config = dict(
    arch='unet',
    model='class-conditioned image diffusion model',
    dataset='procedural textures in two colours, tilted and lit',
    train_examples=195000,
    image_size=32,
    horizontal_flip=True,
    conditioning='class',
    objective='v',
    cond_dim=256,
    targets=['ground colour'],
    num_classes=12,
    cond_dropout=0.1,
    norm='groupnorm',
    hidden_act='leaky_relu',
    weight_standardization=False,
    widths=[96, 192, 384],
    blocks_per_level=1,
    scale_shift_norm=True,
    attention=True,
    upsampling='nearest_conv',
    init='small_normal',
    residual_init='none',
    optimizer='nadamw',
    learning_rate=0.0016,
    beta1=0.85,
    beta2=0.99,
    eps=1e-10,
    max_steps=14700,
    batch_size=96,
    epochs=7.2,
    lr_schedule='cosine',
    final_lr_fraction=0.1,
    warmup_steps=730,
    weight_decay=0.09,
)
Rows from block 6 of a small class-conditioned image diffusion model, named by matrix and row number. Each number is 200 + 40 x the weight over its row's rms, rounded and kept within 0 to 999. All counts start at 0.
After each channel's rows are labels from the 100 images, of 14976 (inputs lightly noised), where the channel reaches its highest value: "responds to" is what is common among them. Only what is clearly more common there than usual is listed. The data: procedural textures in two colours, tilted and lit. In brackets: how many of the 100.
# convs0: first 3x3 conv (model.decb.0.0.convs.0.weight, 192x384x3x3, each kernel summed), inputs 192-383

convs0.87,213,220,167,192,167,159,204,185,203,238,206,136,230,153,146,217,226,216,211,151,146,152,217,276,191,204,185,165,175,191,216,203,158,207,208,180,185,179,187,206,249,232,161,194,224,270,157,243,234,159,170,203,193,211,195,210,124,189,183,153,205,183,215,152,194,212,120,201,198,240,212,236,201,196,134,253,196,111,191,229,184,137,206,180,148,243,165,258,170,158,218,189,226,178,227,223,225,172,140,252,211,119,213,206,175,220,210,246,188,220,162,174,237,257,231,184,223,179,184,247,203,209,156,137,235,171,177,210,193,230,180,222,204,174,159,142,178,145,145,180,210,173,189,219,127,215,173,227,231,192,162,149,242,226,214,257,202,202,192,210,231,183,230,192,251,214,227,199,192,202,165,233,236,227,222,233,232,170,134,204,171,204,218,189,228,176,123,225,181,167,228,174
responds to: grey (41); pattern colour: blue (39); pattern colour: teal (32); ground colour: grey (32)

convs0.102,222,226,174,270,192,218,228,229,262,215,200,249,252,232,272,109,136,241,254,301,236,263,249,191,190,201,220,254,217,198,250,259,217,220,236,261,200,185,250,212,119,308,199,226,238,236,199,164,265,192,257,210,195,222,275,222,222,219,185,133,242,183,218,265,182,187,228,184,245,171,188,295,181,230,225,202,247,216,188,180,172,247,210,185,186,284,229,207,259,212,249,220,212,267,246,215,216,232,175,214,216,238,219,193,187,217,270,288,188,226,191,289,237,159,204,206,196,275,206,216,259,209,220,222,247,186,154,143,217,235,235,234,210,237,204,213,177,221,186,188,178,230,208,213,242,245,240,215,217,235,219,227,165,229,263,182,187,216,185,233,214,233,214,182,206,239,219,233,234,250,194,262,196,206,232,183,256,256,224,197,206,188,190,229,174,197,158,244,222,242,235,238
responds to: black (88); ground colour: black (88)

convs0.18,222,205,208,244,227,219,206,185,241,217,219,202,234,184,215,157,188,244,209,238,204,190,207,187,248,196,219,237,234,197,268,252,211,191,198,207,204,220,185,240,173,209,206,219,231,203,200,117,235,210,247,189,223,217,207,186,271,202,217,232,221,215,244,200,202,239,258,245,222,178,174,209,192,190,178,213,238,237,200,208,228,238,242,185,272,174,244,190,228,220,234,214,229,232,195,228,160,213,213,217,196,271,228,187,157,173,198,215,186,232,199,230,235,183,229,220,194,239,212,199,277,180,250,238,225,183,150,206,233,193,205,213,228,241,226,233,196,246,216,197,175,232,195,231,218,209,230,223,212,218,217,230,155,210,184,208,217,215,224,212,198,223,222,235,150,233,172,233,207,220,215,240,206,214,203,116,198,250,253,192,188,218,223,226,215,256,235,275,203,223,188,221
responds to: seen at a slant (86); ground colour: white (32)

convs0.191,234,238,226,211,225,228,179,137,215,217,184,220,218,182,215,150,83,258,189,225,220,119,216,117,153,195,83,197,238,182,166,157,218,158,203,239,131,152,174,183,229,204,146,105,242,157,162,163,184,147,207,186,235,162,223,203,142,236,181,200,146,164,168,253,183,186,137,211,212,203,138,214,173,189,186,173,210,219,136,179,188,135,181,171,196,214,175,138,141,173,275,237,141,175,183,195,260,214,192,172,185,156,107,201,229,200,204,210,197,242,251,184,237,190,177,245,205,226,259,175,184,169,248,189,138,238,206,185,189,161,180,131,243,183,174,229,190,188,206,243,128,177,177,190,181,195,240,172,206,224,234,130,182,185,127,215,184,171,221,222,245,263,142,264,213,175,146,200,165,86,190,220,203,193,167,199,148,252,249,228,190,94,156,207,171,160,190,151,273,156,199,218
responds to: blue (54); pattern colour: blue (50); yellow (42); ground colour: yellow (37)

convs0.49,178,181,222,162,260,250,287,188,217,193,216,227,183,185,211,261,165,255,280,221,143,167,191,184,238,193,144,208,212,134,185,112,178,211,204,175,211,149,202,177,230,169,197,136,130,196,204,194,140,261,172,236,186,173,200,156,255,182,140,280,222,230,134,219,121,197,179,163,198,215,192,192,155,154,163,137,181,179,186,214,172,153,197,189,207,203,161,173,179,168,169,214,205,197,138,166,182,177,207,235,236,204,196,184,202,196,187,146,241,137,192,172,175,232,181,243,167,191,188,160,183,122,208,189,180,160,180,204,144,186,196,176,201,166,168,227,167,133,230,194,211,185,183,231,260,237,180,135,157,186,159,210,138,253,250,214,268,198,176,163,218,225,158,199,192,204,166,169,201,150,227,175,204,193,169,169,192,232,210,125,177,201,243,221,199,253,180,137,164,224,189,252
responds to: furry (53); purple (43)

convs0.119,231,237,157,186,159,164,206,192,248,227,195,200,229,187,213,177,190,204,256,191,275,180,208,165,228,215,227,239,217,188,208,224,265,239,222,189,258,277,253,199,182,201,150,208,214,190,157,203,245,204,246,262,205,186,210,209,220,197,215,176,185,208,255,225,166,244,244,249,240,220,253,266,237,183,262,189,247,258,188,228,220,232,228,196,230,265,182,244,190,186,200,256,205,197,195,257,256,200,207,167,179,284,191,189,247,221,258,194,248,208,213,238,217,196,237,239,204,159,217,264,254,252,271,247,246,179,171,192,203,219,179,232,228,245,220,205,133,238,169,203,174,150,222,211,221,181,262,164,203,220,218,213,219,213,211,195,243,191,159,163,264,179,246,170,166,221,236,164,210,216,179,201,179,198,241,217,186,249,200,212,175,182,196,216,190,241,208,272,209,211,204,212
responds to: seen at a slant (75); brown (47); ground colour: brown (43); pattern colour: orange (25)

convs0.181,183,171,199,199,152,165,178,164,155,156,157,179,173,192,183,181,179,195,225,182,254,201,197,205,184,190,171,123,194,198,190,163,173,183,209,221,217,234,174,181,163,173,188,200,209,164,202,177,186,151,177,215,210,197,140,149,117,181,169,141,193,170,179,234,161,156,172,161,210,184,148,203,173,191,199,133,193,179,124,156,178,200,179,187,183,214,177,197,152,204,204,224,193,170,188,194,195,207,203,152,119,131,178,150,187,144,178,193,143,211,249,189,162,139,218,219,213,201,156,198,197,195,165,170,184,174,225,148,160,192,222,158,206,177,166,198,172,202,217,218,117,181,185,148,163,161,182,172,155,204,129,171,191,171,198,156,151,174,148,175,164,175,190,194,202,185,221,196,151,202,148,199,184,187,170,176,150,188,211,171,182,179,192,167,172,149,161,141,209,200,198,226
responds to: rays (100)

convs0.152,235,114,203,200,174,221,164,207,222,200,194,198,206,158,239,116,157,257,205,246,232,187,207,214,187,210,126,237,183,170,200,172,165,179,250,190,226,207,175,252,181,271,167,166,224,231,157,170,230,176,227,189,143,194,231,219,130,163,219,138,198,235,175,286,178,154,191,163,197,204,179,168,185,157,193,225,208,159,131,229,188,168,201,150,192,175,172,197,165,253,215,205,143,269,229,224,146,167,198,196,160,164,170,213,171,217,185,219,197,222,174,149,152,172,196,201,187,211,181,121,246,233,188,199,243,206,190,216,157,206,220,194,251,190,168,126,218,169,191,167,163,179,188,206,185,207,201,203,156,258,193,226,162,197,187,202,142,199,177,251,176,176,223,173,188,202,216,228,173,207,152,207,204,219,189,208,190,270,246,229,168,210,166,259,164,185,156,94,222,210,197,182
responds to: white (36)

convs0.75,224,249,233,186,257,187,222,149,241,196,183,194,207,172,169,200,205,160,186,238,205,183,234,159,205,201,176,221,205,202,217,197,221,245,212,201,177,122,174,196,196,189,208,213,208,192,195,183,198,197,264,181,227,197,182,191,282,107,187,247,200,154,211,233,248,177,248,250,205,212,196,170,222,183,233,153,230,262,212,175,227,256,185,187,259,144,223,209,247,245,196,209,216,192,182,236,265,179,163,246,244,230,201,162,170,153,205,185,235,195,208,169,219,182,166,223,151,202,183,195,154,167,277,251,156,223,142,210,226,218,196,176,196,267,284,208,214,256,196,170,211,216,201,192,224,156,234,154,283,189,219,176,174,175,222,183,266,193,227,139,146,227,173,234,118,245,153,210,197,166,199,159,184,165,194,209,171,198,226,191,223,172,156,187,246,236,258,227,185,232,161,232
responds to: seen at a slant (71); coarse scale (70); white (44); ground colour: white (26)

convs0.33,181,198,170,239,196,192,222,165,250,177,217,254,199,226,206,311,192,227,262,217,190,183,188,214,205,192,201,250,213,232,204,222,222,205,158,122,248,204,199,209,213,140,197,188,165,161,191,270,193,207,221,239,163,244,229,182,228,200,214,255,242,222,230,177,156,199,233,196,228,255,249,170,210,168,203,175,251,188,259,202,175,269,237,240,220,263,230,201,195,163,209,246,192,247,210,265,257,228,189,227,197,219,227,235,222,232,213,196,222,204,221,204,226,227,193,254,249,206,211,259,185,176,258,221,246,139,230,229,185,181,192,226,196,233,183,201,231,155,181,266,209,192,177,237,233,180,198,217,225,186,182,245,237,283,193,205,241,234,210,180,245,206,238,171,197,208,212,203,230,240,216,192,196,226,196,227,247,207,211,209,194,204,185,192,251,183,218,185,180,214,185,179
responds to: plaid (57); blue (42); purple (37); ground colour: blue (35)

convs0.114,241,257,146,220,174,156,206,229,272,147,169,204,272,151,266,118,193,209,231,258,226,194,206,195,185,244,130,223,268,160,237,253,217,231,195,199,232,152,216,161,139,269,150,172,213,206,233,173,241,192,241,213,205,188,200,208,200,214,199,148,222,134,257,227,163,149,270,184,210,198,246,259,230,158,191,172,234,212,218,164,178,294,206,211,198,221,175,287,239,131,252,222,164,242,237,219,222,184,169,192,227,248,179,174,177,167,231,244,189,192,205,218,246,185,195,245,142,219,169,327,208,208,265,190,232,134,171,141,193,229,235,245,167,226,241,218,143,249,160,184,203,187,167,258,219,226,242,209,250,216,168,232,191,278,253,141,235,133,140,201,217,233,188,188,109,236,157,203,203,252,243,201,153,172,268,204,244,219,202,226,225,210,183,194,156,219,214,294,207,220,190,230
responds to: black (59); ground colour: black (45)

convs0.151,179,214,214,220,192,183,145,169,170,198,193,177,170,209,212,219,208,184,219,201,212,238,197,226,183,197,240,142,221,245,181,190,247,140,198,221,214,210,221,206,216,170,214,230,221,194,224,231,212,174,137,222,218,202,196,197,166,188,196,208,204,175,169,171,148,181,167,201,163,221,179,197,208,217,188,190,179,218,169,194,197,175,202,282,214,214,172,226,189,183,154,182,212,191,211,201,221,199,210,169,140,218,194,226,245,196,219,210,160,206,216,210,170,169,205,180,210,213,236,237,210,221,193,199,211,208,254,183,208,171,229,227,227,186,161,198,199,216,228,214,181,197,229,175,202,172,184,188,167,231,193,193,199,185,128,185,169,196,176,202,186,180,222,192,202,166,252,211,192,260,178,217,202,214,185,189,241,192,212,199,198,183,186,208,209,179,203,187,231,173,199,189
responds to: plaid (36)

convs0.88,208,200,218,182,237,199,210,200,247,216,237,221,204,192,237,203,189,205,248,258,179,194,220,159,188,194,160,245,190,194,209,187,212,228,202,213,189,169,185,187,174,182,172,187,188,180,185,151,203,202,283,221,193,202,199,189,219,173,229,234,202,206,241,200,214,196,203,211,181,186,246,217,230,235,188,161,228,216,199,214,228,203,186,218,207,190,200,242,245,184,203,208,210,252,169,183,196,166,184,246,188,222,149,185,174,175,197,208,211,182,199,229,196,196,193,221,207,213,208,184,221,179,246,227,182,178,179,205,180,180,183,207,197,228,219,193,175,248,187,194,223,180,178,231,230,223,222,183,232,179,192,197,188,209,234,166,221,160,211,209,181,191,187,186,164,216,185,197,189,190,202,200,200,213,217,202,201,204,243,200,182,193,191,226,213,239,223,189,198,241,185,209
responds to: fine scale (74)

convs0.9,194,191,213,218,212,189,252,167,257,225,232,261,225,176,230,173,210,228,212,216,214,150,205,142,239,177,201,245,213,242,262,214,192,241,190,223,190,195,156,236,201,193,202,207,218,240,217,136,242,232,253,201,217,213,211,180,260,205,225,219,218,213,261,197,226,226,244,247,175,205,197,209,202,228,194,216,265,254,209,245,242,215,253,192,271,201,237,208,220,169,193,202,225,223,171,203,167,185,181,249,176,236,198,179,182,172,202,229,197,188,203,214,213,195,209,244,177,204,211,205,255,184,250,242,164,212,167,202,256,161,160,207,199,238,224,224,186,239,231,193,177,218,214,264,205,221,220,221,196,204,193,231,149,198,197,216,258,211,234,223,187,221,185,226,126,230,160,219,198,193,224,226,216,229,199,147,203,224,242,179,209,202,219,226,209,264,259,223,218,219,210,218
responds to: plaid (71)

convs0.26,211,203,182,234,228,197,261,157,164,185,224,224,189,202,174,169,166,171,231,140,221,221,189,258,184,210,227,175,259,227,270,211,212,191,190,210,195,162,264,227,157,178,210,267,253,214,286,193,286,184,139,264,210,214,222,209,144,231,221,239,158,197,147,234,218,217,153,236,265,171,153,286,237,190,252,258,141,172,180,186,287,172,162,235,197,336,177,219,141,190,201,201,215,200,235,196,179,223,249,138,181,215,194,173,239,235,224,212,162,192,206,193,268,224,215,219,212,207,224,213,213,233,116,158,212,246,237,128,216,180,213,229,225,160,201,200,145,219,207,207,126,227,261,160,189,204,193,237,180,252,163,162,236,162,240,212,164,276,192,221,148,213,252,255,276,249,245,218,203,281,243,204,224,178,219,216,212,212,168,241,299,184,245,253,192,214,226,141,276,212,245,224
responds to: seen at a slant (85)

convs0.175,119,253,217,148,236,130,179,158,164,245,187,201,167,227,223,224,256,174,171,188,190,179,203,192,140,307,126,197,191,215,203,138,240,210,199,157,176,113,227,104,242,185,192,176,241,199,155,97,197,170,146,166,157,141,206,180,146,196,172,171,187,142,196,245,247,61,166,156,224,229,281,174,171,197,171,215,243,188,178,284,225,193,211,183,245,180,87,203,175,254,162,154,218,154,149,240,197,129,125,187,210,234,0,193,139,246,174,239,179,203,227,114,181,160,124,205,122,236,227,289,147,205,189,205,253,228,211,186,217,167,188,228,171,235,151,294,214,158,182,112,163,217,152,185,202,212,215,101,226,202,182,169,208,214,226,333,210,299,277,186,275,235,41,228,226,171,165,234,172,217,187,197,342,165,174,220,201,174,236,244,259,172,207,244,192,194,165,178,201,215,209,181
responds to: crumpled (89); purple (61); blue (58); ground colour: purple (53)

convs0.115,251,258,220,276,197,200,169,224,134,165,139,221,174,213,269,152,198,181,138,209,226,266,193,213,122,217,217,120,269,204,258,256,216,171,239,233,148,241,219,208,150,197,238,256,193,200,215,186,214,215,202,213,219,204,178,221,169,193,172,174,221,171,193,259,232,186,248,213,231,200,189,207,215,188,192,194,220,203,135,148,178,222,199,143,221,168,185,160,175,284,242,175,215,246,256,202,180,162,224,164,177,203,229,195,203,178,182,198,169,201,138,176,173,169,217,183,183,240,194,224,187,200,198,184,200,211,137,179,191,217,227,187,230,175,178,175,203,201,163,178,170,242,220,136,229,178,176,122,156,211,193,201,205,197,137,184,160,205,171,202,222,218,207,197,226,181,221,201,210,224,179,183,240,141,155,211,231,212,196,189,197,201,186,210,188,131,170,201,196,194,225,203
responds to: blue (44); ground colour: blue (43); plaid (32); pattern colour: brown (31)

convs0.8,180,218,146,264,210,171,177,160,205,153,159,220,238,220,207,128,159,227,125,161,245,155,143,214,192,174,182,159,200,226,204,232,180,182,144,212,210,265,189,226,179,189,240,199,185,217,202,172,187,163,110,193,201,199,187,179,138,198,183,126,210,138,197,214,185,186,133,182,161,132,178,164,204,200,184,203,206,189,131,174,139,202,222,139,109,191,145,129,148,195,171,142,210,197,220,197,164,200,206,132,165,169,287,168,179,207,179,230,177,183,250,246,167,202,183,150,223,221,211,189,232,255,197,198,237,204,162,184,192,182,167,236,182,195,222,241,197,179,209,206,166,166,231,156,125,186,147,273,233,217,222,170,180,169,116,231,177,202,214,217,193,201,230,161,183,208,182,156,226,215,153,197,212,208,169,224,169,167,204,178,167,229,235,227,215,145,164,197,215,180,231,201
responds to: grey (75); pink (50); pattern colour: grey (41); ground colour: grey (34)

convs0.97,208,191,200,240,228,210,166,244,222,175,177,217,209,218,218,188,209,215,236,199,228,241,209,227,199,207,207,170,235,200,211,225,208,170,233,196,192,229,237,233,210,218,193,217,214,168,235,212,225,185,217,228,213,227,193,212,153,193,181,180,160,181,175,210,189,193,154,204,223,189,245,219,221,205,184,212,206,220,179,209,182,197,209,219,204,218,184,210,227,196,217,186,213,202,225,234,190,186,194,199,182,203,211,242,217,208,200,225,204,215,192,157,222,186,241,175,242,219,192,224,203,238,191,176,258,181,205,200,204,239,223,224,226,183,171,207,202,197,196,191,197,170,188,185,174,213,204,194,216,223,230,185,236,209,181,210,159,221,199,185,194,199,198,196,192,209,230,230,217,246,192,208,208,177,201,215,198,189,207,211,187,207,213,196,214,170,158,220,198,192,200,167
responds to: plaid (51)

convs0.2,219,213,217,236,145,189,205,222,185,239,187,196,246,217,221,188,208,202,175,149,214,219,196,203,215,197,204,168,202,246,190,210,183,186,193,203,226,202,173,192,224,195,206,235,196,222,203,189,190,199,145,203,247,175,207,188,218,208,202,202,206,207,211,186,181,198,224,207,168,214,175,173,186,177,209,225,269,183,236,225,208,204,185,199,193,194,223,225,204,187,193,183,209,196,222,210,145,212,184,201,200,151,209,249,231,184,184,200,207,207,187,96,131,229,214,201,205,175,203,200,189,195,176,157,211,173,207,198,157,139,196,192,184,188,195,148,194,158,205,202,206,216,202,223,150,191,149,214,177,184,196,218,216,177,157,206,188,174,136,214,242,159,203,163,198,156,240,187,199,198,198,218,222,196,203,204,246,163,173,255,151,235,191,160,199,125,189,194,203,148,236,168
responds to: grey (39); rays (30); plaid (25)

convs0.126,175,170,195,188,188,173,128,175,147,154,156,156,162,139,183,173,147,139,158,139,206,176,185,187,145,175,168,174,190,189,163,143,178,126,172,174,240,174,168,184,206,159,155,196,190,158,262,204,222,148,151,154,177,167,166,173,158,220,198,177,182,179,154,165,201,202,173,172,173,204,187,151,177,153,172,182,135,201,183,182,192,186,140,233,183,162,191,183,158,197,170,183,170,171,187,175,209,169,188,157,171,174,194,176,206,178,154,199,184,160,185,166,195,149,179,118,163,185,167,229,184,166,163,184,172,234,194,154,223,183,195,196,189,156,173,185,186,193,162,168,169,200,191,154,173,164,184,166,182,196,173,163,185,160,156,176,195,161,188,193,156,192,192,183,187,170,186,188,131,198,218,180,159,161,155,131,179,209,192,176,201,178,143,185,153,196,229,144,180,183,174,185
responds to: blue (73); ground colour: blue (68); rays (60); purple (45)

convs0.176,116,185,197,170,265,163,239,146,180,239,196,157,190,109,176,181,232,164,219,138,111,187,187,207,240,175,231,210,223,195,160,130,242,195,197,197,180,193,183,156,153,210,197,237,204,190,265,162,275,220,181,215,241,247,173,153,196,154,177,176,167,161,207,225,222,181,109,252,170,214,148,248,200,239,244,247,151,198,168,131,167,154,192,224,240,236,181,167,208,146,172,155,262,179,147,157,209,167,117,187,275,264,234,200,177,171,337,141,174,144,172,226,242,235,201,179,222,152,228,152,130,123,174,200,125,168,195,231,236,197,149,261,170,159,205,239,130,218,229,173,186,167,262,141,225,210,172,160,245,204,133,166,198,183,166,184,153,211,269,203,182,236,195,231,211,243,180,160,221,209,282,198,168,222,267,262,136,171,184,196,265,213,167,204,257,240,155,214,164,181,197,176
responds to: blue (58); pattern colour: blue (47); crosshatched (28)

convs0.57,187,201,170,194,149,220,233,139,172,195,140,184,211,185,185,156,195,158,102,199,164,177,196,179,157,170,118,85,177,167,200,188,182,192,196,182,164,220,198,169,160,175,189,174,225,164,222,185,169,162,224,198,158,163,165,177,171,210,161,196,179,134,208,217,203,209,221,183,195,242,193,225,183,227,176,208,164,197,181,188,194,189,225,231,211,243,198,207,141,156,198,162,193,144,182,254,228,203,198,166,171,172,180,172,204,176,181,175,143,201,182,191,182,193,181,236,188,128,190,203,164,188,179,198,211,190,207,155,204,179,171,204,184,193,188,196,194,201,135,150,105,204,215,168,179,184,189,216,188,211,193,157,180,189,184,191,191,225,210,159,112,169,184,162,173,168,185,169,206,214,214,200,167,213,233,175,156,158,199,201,197,143,183,173,198,185,201,163,210,222,193,191
responds to: rays (94)

convs0.70,217,223,190,225,225,176,225,200,220,220,201,245,195,204,251,237,186,153,201,225,211,219,219,196,178,192,209,178,186,158,207,189,187,194,156,230,206,136,188,193,173,165,191,183,188,220,214,226,198,210,170,194,196,208,202,205,187,207,220,200,243,174,188,181,176,213,124,195,202,221,200,197,216,212,178,128,188,178,190,214,203,187,169,222,151,217,211,185,217,181,183,203,181,185,198,224,214,191,239,214,196,202,184,179,201,176,240,206,195,207,229,211,159,229,192,228,197,218,184,236,173,217,160,148,200,146,210,219,221,177,186,207,180,169,171,168,198,180,157,199,168,146,206,222,193,204,166,204,238,206,190,169,194,208,162,212,171,178,160,197,224,195,193,172,176,179,217,207,241,192,164,228,201,192,146,163,218,237,198,201,185,197,201,176,159,209,122,185,170,221,225,187
responds to: rays (34)

convs0.32,115,188,206,154,233,208,189,239,212,241,199,163,169,192,211,261,185,194,237,220,190,225,198,175,213,171,265,235,163,254,227,190,226,178,207,208,167,194,221,166,198,211,183,123,270,232,191,223,179,242,223,210,171,202,215,202,242,224,198,229,195,231,286,190,187,189,241,161,181,237,217,180,216,273,179,229,230,194,161,201,170,192,257,199,199,227,141,219,238,250,160,179,227,221,136,239,198,194,178,201,207,225,69,139,179,216,186,169,170,189,193,212,195,201,197,224,193,215,213,297,198,196,220,189,237,180,170,179,207,221,157,164,176,233,139,227,171,210,188,126,178,234,191,168,182,211,216,111,191,159,196,191,202,202,205,220,138,242,207,165,82,205,173,260,174,203,207,211,209,241,198,171,247,236,204,184,235,135,123,201,240,194,228,162,177,200,241,219,197,203,214,195
responds to: blue (76); ground colour: blue (49); pattern colour: blue (27); pattern colour: white (27)

convs0.111,154,142,133,166,207,263,244,181,190,124,205,163,154,165,189,287,232,164,245,221,235,187,174,208,252,114,238,251,161,252,220,296,157,187,122,148,208,149,126,255,185,235,133,203,228,214,206,249,203,236,203,199,209,195,216,195,264,209,239,190,211,201,215,150,192,267,214,178,206,187,200,232,223,211,169,241,175,194,236,168,166,135,191,191,291,232,215,246,247,197,207,172,199,195,69,224,183,268,221,240,209,186,232,262,188,141,178,132,248,87,130,187,222,237,218,199,196,177,197,112,236,199,215,160,228,186,126,382,176,220,181,179,203,177,191,157,222,159,171,81,169,222,231,216,244,223,200,163,190,187,225,166,172,214,184,132,184,302,157,204,173,187,259,263,165,214,190,216,287,157,202,204,128,134,201,231,156,238,210,171,200,246,253,228,210,240,204,202,254,180,161,168
responds to: crumpled (86); green (67); yellow (50); white (45)

convs0.178,121,200,167,203,205,193,181,138,125,172,156,209,90,227,187,226,220,139,174,143,220,161,215,216,162,176,228,152,170,180,158,147,197,189,125,149,207,190,216,189,142,147,206,186,118,183,132,266,190,180,148,173,194,171,253,224,203,241,242,230,186,196,135,179,146,168,124,191,141,186,206,162,155,208,212,179,142,103,204,222,212,214,176,183,172,229,176,244,144,168,187,145,205,179,170,180,168,151,214,201,183,179,217,230,229,208,167,170,174,156,199,197,192,186,175,208,165,156,165,167,150,186,123,179,192,150,132,217,173,174,202,131,158,190,164,143,215,130,157,221,148,192,182,138,111,191,172,138,188,131,187,157,166,255,153,170,202,185,159,235,213,188,188,198,224,115,240,177,192,145,138,185,141,201,115,160,172,232,158,228,150,169,171,179,160,194,175,141,175,118,192,183
responds to: white (54); pattern colour: white (45); ground colour: orange (28)

convs0.21,171,214,155,228,194,177,180,212,191,179,183,187,195,206,213,172,174,169,174,177,224,181,149,200,185,162,165,205,187,225,195,195,219,177,145,194,191,192,208,228,163,182,185,213,203,177,217,168,166,194,177,195,179,203,191,185,191,206,204,199,187,199,218,148,156,185,184,191,190,181,196,185,169,229,195,176,188,214,224,207,216,214,204,198,190,192,211,215,183,168,190,169,206,187,199,215,231,223,194,176,201,174,190,194,224,174,172,192,222,216,223,211,198,193,177,177,206,175,191,211,203,230,168,195,184,200,187,160,193,196,189,199,173,161,200,220,163,193,192,192,159,227,192,163,185,192,191,231,196,178,193,225,185,188,198,197,186,229,204,230,166,189,203,153,178,193,253,197,193,253,205,217,202,226,212,195,193,200,183,228,203,179,214,188,175,213,195,203,181,226,201,181
responds to: rays (27); plaid (25)

convs0.56,221,187,198,98,216,199,242,196,204,236,252,268,128,132,156,287,98,157,256,186,42,159,217,227,225,183,186,205,197,140,205,197,171,278,211,181,156,187,178,116,211,170,175,165,211,223,199,155,154,234,214,193,199,150,169,102,276,173,134,225,198,205,238,175,147,181,195,203,187,201,158,212,198,188,195,198,221,143,278,189,196,107,231,218,180,186,185,252,189,175,193,195,195,194,137,187,170,186,177,233,261,217,188,137,231,152,177,153,242,149,198,204,180,250,217,241,189,201,188,134,196,151,235,223,114,162,148,209,168,169,181,180,212,184,195,119,170,214,222,162,241,172,189,292,208,220,169,136,200,141,162,195,126,226,260,179,284,241,148,184,185,211,203,143,168,187,240,139,173,133,228,217,192,169,204,163,189,204,193,142,208,199,221,201,163,265,208,228,132,213,167,165
responds to: grey (100); ground colour: grey (100)

convs0.120,190,148,200,219,219,181,148,153,197,284,199,194,210,180,187,197,183,152,183,248,179,167,207,131,208,207,205,199,169,228,198,153,226,230,269,257,163,191,186,181,189,250,209,160,194,195,218,170,193,264,195,186,171,187,187,182,171,182,212,217,219,157,189,176,202,231,178,156,247,146,189,197,264,139,192,222,182,173,142,201,171,133,243,160,151,187,198,145,107,191,147,209,187,170,190,194,208,179,204,170,173,243,212,169,237,187,266,203,173,202,205,159,166,214,178,198,213,211,258,218,214,192,207,144,191,193,191,205,228,214,191,243,212,189,179,187,186,192,177,151,180,208,164,188,178,285,134,206,173,171,165,173,207,197,188,200,184,175,208,115,229,209,214,186,211,286,152,175,209,195,220,223,212,237,244,226,163,192,204,195,219,202,214,202,246,226,170,183,263,167,180,141
responds to: seen at a slant (78); rays (25)

convs0.23,160,154,172,236,236,219,194,212,196,181,199,177,218,186,203,215,221,162,201,202,190,158,204,152,174,204,135,194,219,243,167,153,221,213,213,173,150,174,184,191,183,221,195,224,136,196,220,181,162,291,234,245,202,191,173,155,192,165,181,183,188,196,175,171,223,226,210,228,229,191,191,102,204,233,236,228,253,220,167,171,173,168,226,243,246,206,170,194,216,175,152,155,219,190,155,223,227,219,170,168,195,242,165,195,253,190,187,139,204,170,189,167,176,225,179,163,203,161,238,249,232,186,225,231,239,191,216,183,248,213,246,217,202,219,162,224,188,176,185,140,188,197,255,225,236,263,191,203,181,238,123,203,222,212,231,201,218,197,211,140,202,151,194,136,192,267,159,138,239,240,217,150,195,150,179,233,148,199,172,258,191,209,211,170,209,225,241,203,202,199,173,189
responds to: seen at a slant (79)

convs0.121,229,225,165,200,219,243,205,205,152,275,242,175,177,229,180,225,255,186,216,205,162,203,189,224,190,229,240,133,180,166,195,218,243,259,198,171,185,145,174,187,293,165,248,224,194,242,173,172,164,177,154,201,253,227,157,179,236,240,214,248,193,206,217,184,151,168,237,184,183,221,161,242,230,226,200,202,264,140,186,202,182,159,223,200,148,198,145,230,177,210,147,202,239,167,220,181,183,240,209,246,253,264,181,164,200,130,209,191,195,251,176,249,182,232,186,238,210,159,241,195,164,205,191,202,142,151,128,226,141,156,165,191,190,168,164,183,234,141,167,195,214,191,189,229,175,205,141,203,215,144,198,187,222,178,218,239,206,240,207,172,227,158,189,160,203,175,138,141,226,181,240,221,218,160,158,231,220,147,200,222,222,232,254,196,252,215,127,272,149,195,164,190
responds to: grey (44); ground colour: grey (44); pattern colour: orange (31); honeycomb (29)